config.yaml
dataset: "rendered solids tumbling over patterned floors"
horizontal_flip: false
arch: "wide_resnet"
norm: "batchnorm"
depths: [3, 3, 3]
loss: "cross_entropy"
init: "torch_default"
Rows from block 6 of a small image classifier, named by matrix and row number. Rows with one number belong to one channel. Each number is 500 + 40 x the weight over its row's rms, rounded and kept within 0 to 999. All counts start at 0. Numbers have three digits each.
After each channel's rows are labels from the 100 images, of 14976, where the channel reaches its highest value: "peak at" is the part of the image that holds the peak. Only what is clearly more common there than usual is listed. The data: rendered solids tumbling over patterned floors. In brackets: how many of the 100.
# convs0: first 3x3 conv, stride 2 (model.blocks.6.convs.0.weight, 208x144x3x3, each kernel summed), inputs 72-143
# convs1: second 3x3 conv (model.blocks.6.convs.1.weight, 208x208x3x3, transposed, each kernel summed), outputs 104-207

convs0.197:526506469455497466522488535549574500534535568488501526511575433417499456471485489535511467573582494499443471543572516531518453441401475473455469532460480469464532508421538473496494456520498516485503469479468508541461
convs1.197:498493505498426555442531515519486502513491488468517530557527527486442517511459479430546461478559472501502516450459549518517455516581496493485507438475475512483486521472538507514495489457460456456507469469490498486464667488506514520416493517492502539484433490473521444425438482427506467511445509513487438505429479
peak at: middle left (50)

convs0.68:539531442518480376506503599488602484458467548526470510466484483460494481504479524515525471477429462462493545467511475557553475521491464493549471610538502537552525491463453490478543520504488543509504546513475486606505
convs1.68:534510455514437473499500414496474512502508546491431517486538485522485499499541408490480467516535496570549393462491431486518414537528447494479422471547433489461543486484489477542475518473487459477503518508486480588448529513477485465411500444518493532458484484500481464414495534523471490487473446545491485552533490
peak at: bottom left (38)

convs0.64:498512513471526474540454428452547450505508525420512491523476495476546492411526513486471512482496507516489525505444488555475460447454518428454496474452487514482533509499511478472474501496523475558548476383478449507498
convs1.64:514491515495509497483489496474545471488458504591603452489505488498488447502475499523512421510481489437512542441490514504525556443479476494484540470543516507529502479494478513500529482431489435488525499473504532531526516498481538451557493479497479473456438441345529461479500455453524423509498487397468462482518459
peak at: middle left (28)

convs0.26:451562521476544471439451465541430488465384424555522492479550456533489496454477431521597579470523463509504495521490455522500463494561469476488508504536515460466484492478478501471484511487473534493507526529455472502493
convs1.26:550543500560417533492548486511477506503510537522470479452492495440442579462516456561518579461505497491484397441479517577504451512539495507425483515606528437505573501472459506495486511416484480429515466429560532567500543426530450523493473482454485476470518490511466468563490509527461566525453485513519528574519486
peak at: centre (33); middle right (31)

convs0.59:513495542478485470497484471513476476513514523421496426410532509514503574537540448498494502540505501499485484459500499530481486683498483504487477495495473503545492520484541518506604491521515496449511432514509499505542
convs1.59:518516556445498539494429534524508477527488536505507464529515529483453542462471490463460467494439512523551460552518447477496497500486493518451508453535547526315492512485449503497441522468559490425539488509449579524502498535484471495660481490487488454539508492436452543511571497466455551456454552461520549487525565
peak at: top centre (36); top right (28)

convs0.52:533443508488424570540590504447534503451434468541537483477518504449423439484512516501514523506550514537466479519612517546482471411536513534507538481548516520473509515504484512485480498478492571598520602552513446442585
convs1.52:556540464513450486483459478484562482441502490483510445413507486500434458472528499516526499532489498508454496464540460464487456488516508559513432507504461515500497507604473571429460498390524531464477494467497503516554468563485511520371491470486446486485580482585533435474493438457534458418457522486480483583491527
peak at: bottom right (31)

convs0.186:456493531424459435647470500471532475518480492516481535412467513512486501501533489499522509495442503484543490447562403553509508399501488535494499538516521515481423482513466475526519515503449484522529566394512497472514
convs1.186:555449487455459494518451449527528514492479403463492511405508482491518521572497441448497458438533463501524461431451485492505453565488486570502509528550477432540489499443502529511460467517485501568497492510455597553497421467542541508402482488497537534462487564533513461522463440460447557492521474536476518490517505
peak at: top right (64)

convs0.148:527523538474540472463440448485508550456495508510406501448584520465440479465459474556496511500457438545523510436512534483494559528439433530424490487455531516498514507472440489487478485531441492430537476546507619507459
convs1.148:505456518507512479479469514535466623499542525446499472488478554466520498501550485515489481501523472520577478471469398510519468497490472482519513482526540546488496483496500495450494522543503500505485459464468467429460527548492529569502497484520489456502521449581428431475521515490557474490516527424517484538531519
peak at: bottom left (29)

convs0.122:487477488476553479483474400508588474456534496525518468510492506451474526485498471494546461526547530476447515442439508514509502492478540481544518448488444498496473492506437519560453529606548537538464448552549453449476
convs1.122:519468494505526523485526502505548435537489491535496462482461519512565510487498442496539524481546558510420498520493509507468537497559495478464450501494552518508469512555528396496549512469421517488419455507506535441479475564505454542604472494409462522490436417444445529482481477590497482500554536488468550466525518
peak at: bottom left (44); middle left (28)

convs0.18:478470470549581519515465400560528525518431480422558541496551473482452469494522488505579494477517512524478507447486503523553500512455461554502482493494509455479464476467456529553520498555528490490527458478571527440459
convs1.18:513501422515405483491420562571522518476417498604510470449512496515555543429456511457443498416506465497426511570501582466522482532463491503474502507506477547498503489462460454505503520534491452520486473535523413447480511520547428499574549497513485433464465465547486558471475511487520456381537467520528517492505599
peak at: top right (34)

convs0.113:491519486467476465465520422478563503476533455485478475466575468435486456462469423509447470447471527493502507380526521486463524429480498462499512535564537498446446550461501476548479470499542456451532431441518522545474
convs1.113:475483514543430498486502488485522514451629502547500501537455500531522447496442480476607480451502464456471535475437402508510497465442533474480510467419480503493474539461593471495464500471406474543442506479461445496492490533456542568549513487486497518466409543435502488424449546563449537529483528525488539467452510
peak at: top right (66)

convs0.193:511466488528508499471558496532576414522454473450460510503554481485494491510501422511561489482521570496492533375516474556470497523448494542571492511535528551546485494464449507521536478549560504508529522470497481474495
convs1.193:537445526514511509475498550431531470605518503522497505408488501505515521461439543545465540460526524569540488506485492458502480571472484434450471505531476462561496479491522473483462510400500498438427505500524439434477492529557500428458547456497515496497515599613480466475506562545468516486467649469452518461422575
peak at: middle left (81)

convs0.47:467516525527540528567493508530525561516507555476411529581513501426467430500555525503549503538510508469520482474544456511494495522526444466552535439526524564463523503477486488480411510502422559557440481509468487516497
convs1.47:525527551473472506451435471500545507503502464495427501519499394478483545550515401460422501515523524458468511524490443450522475485479541567424553434453440545473557569468482517451444527453514513458528529508608526513497482513427475468674495499536498513488549507501434537512542496528470547515468495477567479552464493
peak at: middle left (75)

convs0.184:437476423513554502497586443479452507458504485543538491503515481484435463514419499503490506486542468522520478457462568486474614446483524472518517487501505433469511504428466507555542493552525519447576479410550507500465
convs1.184:494510513498514478497447494472527473459523473385533521499427502467516435506527532570474476484476508468564471524533492488544573506419518502558535554460450516466531496434520545478513505479476518495405499534526473444467456445534507533481463510503517506553559512547484500501486521481526486518567567533483461542498484
peak at: bottom right (61)

convs0.189:449463508501451442550451495532516535532484527524470494409507436495518510477522465549518526557483530491468554474453467589528480453560518500468506474504524552546500466563462440521540518520474376381459483529483482535471
convs1.189:506575479497581481578502482462504526574493399520511486559482461476513567501427521466457448422474423420492509484487507479540466537494464546519490488510472534487523533434521540421497506495500478506464447448465598480407419463537559522485484475477461536485442470497448479569391496500428548510578457484473581468478456
peak at: top right (75)

convs0.176:501486506525476499530503420502387462524536466530457548479478512463521482563454519494511571456478528533476542448482433534494486571469475485501483539566501490537487526455482414508493503542444483500493466448567489552453
convs1.176:472492517491473457522439519505538506444457470493430465483434508506539520483487469572453490466518482487415466514484465439489442501513506494488437531540524479439513489457447550484547472567492476564525529497490582434515435512510475493551476534495496535476608642586504521506492522481512550459550493505474461474513555
peak at: bottom right (35)

convs0.104:467479456543468509477566491541457482510477493486456462481449493428516449495480523569466500522449532452477478472546467510475515430467500510468484469522503495495464534413526490466496473430486497466523528521451504522462
convs1.104:524485509480532497528506491526573579473488484521499442468488456519478523467483558454467445583467506473564519472429470468471543476482486565528424497521498530464482538477441426502491513511517520431515434454468495563555591488506535466524528468533498439475560561445557521497531432485575548564492504561498474508518525
peak at: centre (33)

convs0.149:524493496487452472507658494481498472489436574523500492482464485548519491500515576494522522455445552504523496527498468442510448527532464491526462514534498463483485494501520474600553483472524464525522451522493650532521
convs1.149:484489488480487474505495510551496521481480495362577465586483533517509487560448489469498448481499475441535497471519498508509607491480463551530487489416526428464490515465447460531499504454494485469485521580515465481499475468498448447459472487467520464505577467479515544498447528494521378547521499443499562571491521
peak at: centre (57)

convs0.206:498556550441462472456479464485515521409443449540488473503510477525484459476523465488468487458470488494518493495476550483502488476480511513512575501546569459439575588516529516503476519474496527489523416402486496477468
convs1.206:499485492514443519480492484489511502461544528549451475585464475498501517497452522543531517469483474481543442481442490443520492497436499542482553461585487517506529502525477513478519513619477497555539495429631584499482437541534498542580425506505498557504438496430484523441510489468412371519483505514610517454493449
peak at: bottom centre (48)

convs0.69:544524484462494501506560484500521497469553517478493589499511508466521460505511430469490475519606536537497518510536496598508484558529492516493521462445525470510487461420508560547495497503485633625515477534542501533473
convs1.69:508444506424467476483503497494508459484411495435505475490492451461494433491520509479470492464524475482444459503481517505461551523519500541463545466505494477479479473510496590446545516464505494466491454466508526496484624501506479537508512522493463468503494441562490528479421458473498525365460491542476494531491487
peak at: bottom centre (42); bottom left (30)

convs0.14:519457570412527502502505538482533489414477473495459488499492566533479532485517501471520538534494560520467460509521476523417503405519555507486526461503546518553476465476487528496517463467510573462635445492521457448492
convs1.14:517476515517499511488551531514540425502517504487506543514489499490464464499556487472518478498484505595485436450461469541510491484454514490492452492478496484471470520521435550509368451501546468501511475450528522505506443459521516555373471491543560461495486564585481526488449454503590488496537552478552500524458530
peak at: bottom right (77)

convs0.96:465493441482551413482430503565504473544477516563434497526543463466495486485444482576529498483531425533501516461462571497463458467539456488486468489482517449449508488433482480539501465553498508481462460515596534518495
convs1.96:449459511477522503485414529555464563444496450453483529548479481512502444523457524461461483506526427498546552509482449509551564458448488493510572513607501461473495534501457459509525526456499489468503500535538465466483572505508525459491526483538522527472580489504477549460477561469485603557497486523504492427482510
peak at: bottom left (37)

convs0.145:482512483487535539463511580467524547547496529533521480498518488511462470491546546535525576586423463536514564510500418483497480537481486473498514446525514532523430481553620505534477518538431533486479552519502461582500
convs1.145:489530516464534497501576460469492494525533487459386531572486516444469561438511419508520419479448486423468428484475490569502484441495498465531445482509459432431511439441498491431485488497464513518512505459513479476504473447537501502464456454595559493467494508556447505547464458510454422415531501472574503485459462
peak at: bottom right (77)

convs0.174:501398426463533456546547530547469503507526499504510459467519454450525506550524508529490531535560560523406438449473430453449505466445440494507481487476534512525493489501511577486504516528472576541484413545471514458520
convs1.174:530507526473491550531493544519524483501466517476483525552479523491510537468392506397521480425478480463431506507486513497472509536647523509480511505448503502440455524475582500552457475450578471499528440524506399537577561484568532485505510508513496404470423473461505450505441525508469527505544449464492466500508492
peak at: middle left (34)

convs0.89:526495473470505489475510423540512474449480493528474481492496501448497467519518478441462458475485479509487485495501528550474549482478487424482458534448495543494485463512485573531522606665536493496453391477509507503514
convs1.89:456560492491533541476396499479493487462514500460483501483521453424547463461472454516512482394546471458513467512572505566554557492466483499478526536513572489524462467537490395504518468522571453539476488459449548500456545509470496471420487504468414406494495438512475430502439567467480498441482514471418507498508469
peak at: middle right (46)

convs0.10:475499408433532503469497500570489477467453517506435514471531465488511555524484523513489512456543491503598513527497478553433502515436422445480425506484523475506426434466555513496442510472499553431507475472489531455515
convs1.10:460507460492548494523461501511526551474504504471478530447468473564511479482367497481481502522478471495484474531467532481537444460434432497503471494436474426468460473501510542479451501399525533493479484472558605459522488480508488475535488481466464528519522554555436449479479503445511604483533391506507424424472476
peak at: middle left (34); middle right (29)

convs0.201:547486463535525494469459458510467502467441512474507511480483513480472516522547515520493502472497521505461609510478592584470473490507664538541500510457481470510446478496486509465552469502514502449438493505502548478505
convs1.201:469480523437553516515506550433500517505478506516570509494501433493510429467468446480517579545535524475530534441522520459502489495488460476490478518565519501553512538466583462503527506571506501552513519394434428552425509510473447459504429466440512512517496507504560549533457431521520458485384467510494467426540463
peak at: centre (47); middle right (34)

convs0.38:422564541491484494464459491503498547529514481508477496531501440576531502480549478510477519508514529532534563479428515562535460470409555462533414432439446478494554511491524545568466516534482478457436450577530562419538
convs1.38:492451486468555464486493551490480511476521441481517577485450560417520518480466474499512460448534509422466479465475574415454453548485495515470532460508548545522521440476502462505514473480522445505472485513568588505433515519508499493427510497554461505473555468557459390476498477514496473453385462509501478434469548
peak at: middle right (75)

convs0.164:442501487475503479457471500461522447510396508578424472507567501473455466518465462524546519436540491504484484532469522449481522481455488496490528568566492506501465459484494477481439498524462498489459504457456459536464
convs1.164:512487497543525514534525521542535503536501508499481556519504523495475491516499540500405533522509542518509414510474465480502448495491510519546457507549492536481499479519451490508480542321477499496517522505587477507501504550532541496416478500509546532482484473561502493486517599485509640461448506546492474437534473
peak at: centre (39)

convs0.95:573487468516473469463528510563445478425448508493439489537563473516430473488503430484454479522488457530548461538506517523497520468557557560502519443530466523467422396528507534519489473446491464517511553609486508533484
convs1.95:511561460421532476501442438464521551457546548489444528645576505417472556500504396502532508559501522486518491543488427470539476484440489476453428431460460538449501462478525472460468470462510550445491493416516512489468516501464513496493506500508488481505519510524492482578402431458467527471505483457535504508524483
peak at: bottom left (83)

convs0.5:479512494496518547459517505506671478518464484431474437478562502495481494468456558474508497439534446448493532500470529526441464435502559500473506450479470489510522502456531463492471480427549463519498451368507498532514
convs1.5:445487525493477518503508478455497508455545491537514467551446452517511466557456476520501481501521445572459505435484517484484494522491488503553455451468509575573478497498532537468503476448472571544503494481554603497501444513480539469441449484537514505514440438432479496478439519534517477478526472534452523538475476
peak at: top right (75)

convs0.86:479472496487524506532448545456497515458489489487494542587542567498486495466565507509498534538493483518523433559518485509473488482440500480507507559555532460609493513469478460473545449511500438566548432476513542487478
convs1.86:490512473501404478468478485492514476480406495506488489595523494507482569475515515461510511505469483484454535502484438500497507450524513547509482498499543520458493558521443436435507465501527405518515526522516399545572461518495513520367472494472541479505442492561480549481447546465543451523513462497504517493444451
peak at: middle right (29)

convs0.91:465511479409472503458503432442489466483474524510499494456504467436487489535527463476521472486483497491501525450571519495446510451473439453515534471508548509526420545442600508522487448478500500441498475427518509559502
convs1.91:470532534518421501489448458490526517459613476492547484572492510515514420558484496456563480484439489502436459502483433502493456492459507433516539452504482441536497507528567461470469473453440552504463525505519497482514497565402510522427527486522528516461479550440515519483478524547487543487462621517485470428476490
peak at: top centre (50); top right (43)

convs0.178:494510478546477500480509534502501495517509485516492517479549361479499510518570425555520467508427499459509559492485529542491481470511526489500528465456497458492455476463565433489532537496494368313491559536504508455466
convs1.178:490490487490515449512486518491480469481513435532456437617464509447459593471490468508545479428468418439477509563484492481435459447435495472465465440482509488493500421461487404528485488492415448497469517488481596514464483516479503487566510442474480507507449537508472505547467522428494438478566470471502474416491487
peak at: bottom right (44); bottom left (33)

convs0.180:508516432480481448517486480525525516532448530472505504429507470515521493492536501464522480538498433501464519536574487505526522429470505455426491502504472408547487498485482484509510495443457467494449458466482512481523
convs1.180:457451524473437539470406515493524567425485397498535547525528477524481432526472470518566538498574450497515543460507532531494489502430459523557538547460494458507496459561528540488485460524485498426422463498437483512494569542529489496429482488480530560481481548477528517493515439543499521502535477491454456485483552
peak at: bottom right (31)

convs0.27:418554510413624492457471443474458552573437494530512527476507491497543559523545549467535540467518553479492517462452463507516580431565473471517552461603513544536516527415489517497564529574433424494515470478501510506463
convs1.27:438484500557500548460552467522505433482468462521466464503498500525617551411455505561482509449490532450532505499452481569480501421525518501536518480475480542511469505506520531495477550557499545498446474541553459522500467613579529489491502449491483492384468498498488556532491549465545441544633533508503456521510475
peak at: middle right (88)

convs0.187:489478499462465427468479473492477482501558500541527510516515558558563460500519504506519545482513496453529518524525478491474534519561500516509457465463502449491399452394531583513579548576530497470503548564451446492561
convs1.187:554456487508529470439517507462558516478505525533436503570531450465461469419506489504424498509492488485580485571551443485524480466443455426499504500545529540514452534559468393460453450468466558421455482478471488498534504542487396525457471488505551447507527505430450516502442468468504516481469512463474482451452522
peak at: centre (56)

convs0.22:417556527509471526478510418516520518521489482473465528421506532495491483543502427532516509530528531523469641537459485539441461458417540569519549467510510499449478485513539493508452480528483478410474422483506522505510
convs1.22:444495441573447477495502496483514484510479492504492481430446514491506488440494517540480565510465521543388502485466466470482439501497495489458492559507433513550480513542452515499558539444494508509440485487491554534476449511440534507603524498466531450466528545593513495536533497546487527471572494493419489514507472
peak at: bottom left (49)

convs0.125:514491492519468472466479450452533450516502547484496469513466465458487467513450460470460560465478543447475507440456559495472606470525543531520522542512494583485462526559450538547479474478587491441495487520496487473523
convs1.125:557517463515467469512539504442501446609469479492484572453487514490499565457537490489451522427478527538431602523500572500491552485553550452485515502427521488538542496438494456492543458483474464507535487477546535469467428429508497542521522522496447494590564578529582482533478463585496530474504554529477511483430493
peak at: middle left (69)